config.yaml
downsampling_factor: 4
loss: "mse"
kl_weight: 0.01
merge_dims: false
adamw_lr_other_params: 0.00092
Rows from block 14 of the encoder of a small image VAE, named by matrix and row number. Each number is 128 + 24 x the weight over its row's rms, rounded and kept within 0 to 255. All counts start at 0. Numbers have three digits each.
After each channel's rows are labels from the 100 images, of 14848, where the channel reaches its highest value: "responds to" is what is common among them; "peak on" is the class under the peak. Only what is clearly more common there than usual is listed. The data: simulated grey scan slices of phantoms with and without marks. In brackets: how many of the 100.
# conv: 3x3 conv (encoder.blocks.14.conv.weight, 192x192x3x3, each kernel summed), inputs 0-63

conv.21:131136137144142066097136116099109136125133082137119134137106115100154122157147120135082177107128142103120124166105115109127059117135142146083086106130113129135125104103143140128128157125136107
responds to: noisy (76)
peak on: air (98)

conv.165:115124139087112134146141106148137141131101152100129127121113078135162112033108141132104132071073112134101118142137114101111135125101098137117123132153145132134133107144114155088067117098118104
responds to: head (91)
peak on: bone (60)

conv.24:109097135164130124126103114115147130097101132118151099133114116124156147119115135147165112134172107123119152109132157113129113133140134125146139128093127102122159145101130125127142140109130155
responds to: belly (87)
peak on: soft tissue (38)

conv.137:120128127130157133136122123149117193172113104138128184135127118146138221123119136174194115114123127102120103112110141113147110090141101109124152171107169093165134086169125120129110116115120152
responds to: belly (92)
peak on: bone (99)

conv.71:119105135167097082101152103132152106121132113130134130100113124111149108129141124121114053154106119129121074139107114101145099152099146121112109065122121131114131147121141119146134167110133125
responds to: belly (58)
peak on: soft tissue (92)

conv.14:112146126105151128095155097095108150142152141096144130112135117108113154115140106146115165075129113110109108118130143146142102155097152127176138110147147116161144104123122149124111113151103147
responds to: side: right half (70); belly (54)
peak on: mark (28)

conv.147:124153080094098174123139124155134127093115105167083145143089127108138127102132118110126098099102053121116140132104102133113102117135128111103133099141111103141101128092136111140140106124144098
responds to: noisy (97)
peak on: air (100)

conv.12:120124111113133154134142138136128122135059159142157133137143118104134106167157131113122102173164114153102148143127142122125103092117160132162103118147120172135132138135135159125094191103160126
responds to: ring (66)
peak on: mark (56)

conv.140:142070115116115124124125142104125094125134158113131147075120177155160121186104154134136115112160110138138156121116108108113080080158142180136161116127117152120102184098118111146125107151168150
responds to: limb (96)
peak on: air (100)

conv.85:126160116138129175110129089155141112157181151150162136104153107100135153116082107137130136141103210112114157167118132133127137113117118175124161137102156117146146095163071143117090138148119089
responds to: head (85); noisy (78)
peak on: air (97)

conv.19:090124139113099088148115124165112127130126135107122130136150135142122121114076125136144102110115135136111117090130088101082084137124104104122134158107129146095161134146098138101172114148139151
responds to: head (100)
peak on: bone (74)

conv.119:098122159102189148104147075136153111135100097109140120115151139111131151141100099137138135170129062133123125149150132127129117187099131150134120107125147101167139099106106131124157102159153144
responds to: bright spot (43)
peak on: bone (48)

conv.188:104155113151113146122132112111159115088141176112115133067101131109177162128136111144160114170160162087133129088166146143162164132128146139148155119115124134168114153141153100193163126147146169
responds to: belly (62)
peak on: soft tissue (77)

conv.143:114120129137121099077105096107117119130095120111180108121121128101129107123140109123114165114126172103105103154120135135144102161118155119143134101119140078134125119090134129137187154130159151
responds to: head (87)
peak on: lung or cavity (66)

conv.66:129105115157127123154129139163144118018137148111131170083117141136167140171159139149149094174131201116138180062117155150147125088137142093169172130125097177113127135146158121150123117155146154
responds to: belly (75)
peak on: air (100)

conv.158:076100129139128104096132097171130134133092134126124122090163090100115136105076089113113200135119135141093123157120097124127159123111131136111097156120133089136096094119094142120119146112160132
responds to: dark spot (41)
peak on: mark (55)

conv.33:104164139138134184088148092117127143158104142138125115148154094084154139112100091126114127133100143126100145144121123135113168131099105146131117159117156144118136087142109111122167164131081105
responds to: noisy (80); chest (71)
peak on: lung or cavity (35)

conv.159:119108147159109085139120119133159113117107147087146158118143115138141113107174114149184122125126118119120092079136121096120096161104162148112125102136132145158161125135130150130117146133134146
responds to: head (99)
peak on: air (100)

conv.34:126151096107111137094118124112118100125154125141120109109109114103082116133149112107091167136133100147125154192142124149139150106119149137148112111126122119146119146113114156128075126122144140
responds to: dark spot (77)
peak on: mark (68)

conv.178:095100129112150135099128116104072101128075106128117125127102130116126112125138119117089122104179131084125138099105120127133074134136152091173117097121124129108120126096140132106131132111132147
responds to: noisy (100); low contrast (58)
peak on: air (98)

conv.111:092076132109145100115146108117126135140100121101133153118115112106143123109110094134101153069090154102112123174130142137149097139108172122117116103130121108160130108093117150131144145149120129
responds to: head (97)
peak on: air (100)

conv.97:151099103139105123120157120116116102137126135153123146122099149154112144150093143133112133130096181094144068118127112157096131119124101135111082077105122136115117130113135129134100103109117108
responds to: limb (74)
peak on: air (100)

conv.29:138162134140087114148142141152181141119069168127120135092148153112157117144129142129163050131145083149123150117134117122131156164135106145116178154128139128114151145163134117162142134143109115
responds to: chest (82); noisy (64); streaks (57)
peak on: soft tissue (83)

conv.31:116099133130172140132110139168118126135120094125080151124106119140101134104136126118106215114146101085120109152100106089117105099155084163086120156151122095111123131127139136095118132112134100
responds to: belly (62)
peak on: air (100)

conv.61:118160154132160136103195094100144148144171134138157115141154116096126099133131095121101126112114161134105156121118155149156146145091156139179144104147124105168123102137146143134161133176138148
responds to: head (68)
peak on: organ (70)

conv.32:141100129105099128135117129150111125136144101124089156138101143146124135138144139104112123104120140119138086148081140075121085122132104157081134127125117170111090131112136103122147117098117145
responds to: streaks (88); limb (62)
peak on: air (100)

conv.183:116116123169102134107135101123123153130138129123116136090146082102123159130134128131147142147131122120114102199121145124095124155089159150134129142118139134133126113142084122112138148119106109
responds to: bright spot (38)
peak on: mark (50); bone (41)

conv.110:108120136119112139114171111160131154122088129094122155109166109113127132130099120105114120127125178144111130172133144123147096142114154117097117140121129187180124142123137132092145154135149135
responds to: ring (43); several spots (40)
peak on: mark (41); lung or cavity (25)

conv.185:108129118098120143120159124133112142141095129110127127119097127126146113099107132127113087099092096127132105176109101099137133129098120190119121133122177118120119116098111113124132126106123107
responds to: low contrast (93); streaks (67); noisy (60)
peak on: air (95)

conv.107:161129122137158145145129168124087110114119129146115137189093142126132119131140150096118113132166103091137087120102114102118084111140120107171142085157069122110107139112149138092079181133154127
responds to: streaks (70)
peak on: air (100)

conv.115:125123132116124093123147103144144129118134123138124121171168092115070128116111099126152152132144090188100107153122103125140136142121120137135113162150116132157133110128131162146178123131129162
responds to: dark spot (98)
peak on: mark (96)

conv.62:123118134097149103123170111119127123154120140127122156112127124124116149116136121110126172083080146099127162131161142120161149138081141135148134125147136108149112116104095178112133073163143129
responds to: dark spot (81)
peak on: mark (77)

conv.123:129143126131125125100177113130135162143149102127081130109104122131117118149089091123100164087131146158129113120135108136140064118123126160131114132126149171153129090126135135109100104138150145
responds to: bright spot (47)
peak on: mark (57); bone (30)

conv.49:151180087140122150090119109098116114111105131134095086139119118126156096146155151088099142162135182138159136109127134138125095114146104140133096105127135168085133151105133105156116119125073118
responds to: noisy (70); belly (58); streaks (53)
peak on: air (100)

conv.51:116140152104100118112162099148126157150097136121097131094113128106164135152135111133126113131130157131103146168126145113179112114109140136067113127154136133188085154130111141160137134162143080
responds to: belly (96)
peak on: soft tissue (96)

conv.150:125114102144095119134121128129103115145104089107092091126118094139120109106078135141132107119111127089123090152112105096118107106134105134087101135114143138106105145087107069100114123089123162
responds to: noisy (67); streaks (59)
peak on: air (100)

conv.67:107162147158115175081143097104147154147147153132135114133146134102183139135120112139110143140132180132120139136126145151134153139102120170137172144134150097146131107151132096152146127162101132
responds to: noisy (88); chest (50)
peak on: air (90)

conv.59:158099114119122145121134143094095112118142138159111114126096132152135086143158143104115173136140163090171135156103084140093119100157111150101098097112114116102096113107157130124111133111089079
responds to: streaks (88); limb (63)
peak on: air (100)

conv.96:113152103131127130124179100136161144122128144137127165142164107099104123095110122131092062104077097164108134111152103146123159149105128147120151154141141090121142113144115139119201109135108142
responds to: several spots (40)
peak on: soft tissue (39); lung or cavity (25)

conv.152:102139140137152134089141100138120145134124150144136140147123101090177105123145084143114169136112151141090117155167116159117133143106114134160140136145132095125143102143107131131126181158114110
responds to: dark spot (75); side: right half (73); belly (66)
peak on: mark (56); lung or cavity (40)

conv.39:103140126140121088131115134096116138135105123069101110107120135127149123132141105137126141133104144133092129091118116102117140132099142119096075121157107091122110133130127114102112134114126142
responds to: belly (80)
peak on: soft tissue (100)

conv.109:110142135182162147105115107140144105103119176121177140104150129122151126110104106124128100120131092149103112098201148178105118158122143137162148137151089105106164117156129138139121085164130100
responds to: streaks (65); belly (63)
peak on: soft tissue (82)

conv.175:144153112111112152095182094122098108132136136162138155188138149114066114158125119127116085145117064142128133152135130131114166136119141139142110080144109118142106125101120137128148105120136135
responds to: head (60)
peak on: soft tissue (51)

conv.82:137165107134166149114129135125110114127151123145116140184109128129181158112142138108141126139146104113151146136142110167114107116135111117138121114139098159133102121104129093129099170127114143
responds to: noisy (96)
peak on: air (100)

conv.112:154131127118144181134134127102103119123123123149103127136122149146155140134123151102113130136129145101158088154142103155092125096143109174095100126112132145116094118120127077149104146087102119
responds to: noisy (99)
peak on: air (100)

conv.65:146141135101141106137112154127151138082183152132110095085134136152147150123135143165127172140169120138153139090141171136160093124138134090163113124145127129159140124120149146172102118133148152
responds to: belly (70)
peak on: air (97)

conv.4:134140136121137127099147106186122136171129142124111155130112087106113137085123113143146153144126065135079116206118145117110151159105171159155076113149155141118116142136085161089126135133144100
responds to: bright spot (42)
peak on: bone (32); lung or cavity (29)

conv.42:146103100124117145171124121181137129037172157140092129108115144123135100179130139101168122142135086115138170091110133116127141120140134129112177104099103139117120140113120126130104125130140136
responds to: streaks (59)
peak on: air (100)

conv.94:127154149164114149146175115118139107112122117100165159131120119101067091132098109171151113183126107114100087132131128121126110154118139169117130140134123195178193108135152130136161113142147126
responds to: belly (51)
peak on: soft tissue (86)

conv.155:112139150143165099128130124163141142105102179096146128102136111131161113151117103140136132121151150164123133145207101211114171128134123118145141138140125136123138109148125133167094148140136099
responds to: belly (77); dark spot (68)
peak on: lung or cavity (59); mark (36)

conv.2:106121156127143127132170103167172165134135124103079170140140120138089142092109110145146156107147137140111109125142150124109168156114145137160113132160153146120131163122124143109138105118133088
responds to: bright spot (56); chest (55)
peak on: mark (63)

conv.84:122123099108110112108129120106079098135103126143126078144133140125147137112093121130122091123109119113116105148120095114106104095127091097089139132109125100082095125118118085103149118106140114
responds to: noisy (81); limb (60); streaks (59)
peak on: air (96)

conv.121:080169144119120146093164098124133119116129148114090136145140168099129146132177097130130114125130138139095142099117119119125131117097107078175141125160128108125131147156126162107141171138139143
responds to: bright spot (51)
peak on: bone (47); mark (43)

conv.25:139115152126126122139110136119158142140162102118142133125119130135137107156204146135122089131169159080143093136150131152155154116133098127126142126136095127151110090126189100164148166144107110
responds to: noisy (90); streaks (79)
peak on: air (93)

conv.180:115136110131127110140132119117127109145104149143109122159081118105142122089114122118121039102096123176117100128115124088137104106080122129107141142127104155132109118121120111116145126144130133
responds to: head (51)
peak on: air (99)

conv.76:135172091174132164121121100098102116152120146110157104137142102120153146149124104119133117177150142143144111148144113166137145130107115136136117119075159136141107067139109092129124133143057132
responds to: chest (78); noisy (67); streaks (60)
peak on: air (84)

conv.160:117143120119121132141113127114133122122000150157121107143155140124119109146084132120126059173121098144137183144138104147121166137132128129165151139117119158127151126157129136142120151134137141
responds to: noisy (100); streaks (72)
peak on: air (99)

conv.118:115084104102138123124135101181118132080171149132117129067133127130149133118121119114115135122111102150138198077126119142128120117113139149146152122125096143095158215140144148139105098124115125
responds to: head (71); streaks (52)
peak on: organ (61)

conv.168:104156123157159136144130128164154126111094136106137130127139083111120114129099098124150146161136121160119097139189172176156108149124171145160089141179119161179171133108174133199127099116127114
responds to: dark spot (72); belly (72)
peak on: mark (52); lung or cavity (36)

conv.27:151107130107130132155128132162103112152066157140108150139086150110152127158108152137164143134142175129129140074094104134099105113147079100130117146103101146058104121139138153123139205108135137
responds to: streaks (91); limb (55)
peak on: air (100)

conv.26:121149153145108111125131126191134131115110165081107164087146110130152143132106114122131162122132133147141111141219117187118149132127152158128111127172129122118122134144138166174109095133136120
responds to: belly (90); dark spot (59)
peak on: lung or cavity (62)

conv.64:126136149145127147098131089095135143137179148157161141142143101088139153109118105153081153152107122130100127192131156151170161132102135150191119142137142106147124102126113141129117138145085158
responds to: several spots (37)
peak on: soft tissue (40)

conv.23:104129145153135126107126110151135139147122142139132159157154089094153104098105085162107150103109121145094107154148147147155167134096159138130132145111163081164149095158110148111158119141104129
responds to: dark spot (94)
peak on: mark (83)

conv.81:104098113140157115088117110122099117127109119167141123140096122084164119109143139131100132123136133100122140129135131126135073132126117101154110100124126097113135134100133159108135150137124132
responds to: head (66)
peak on: air (88)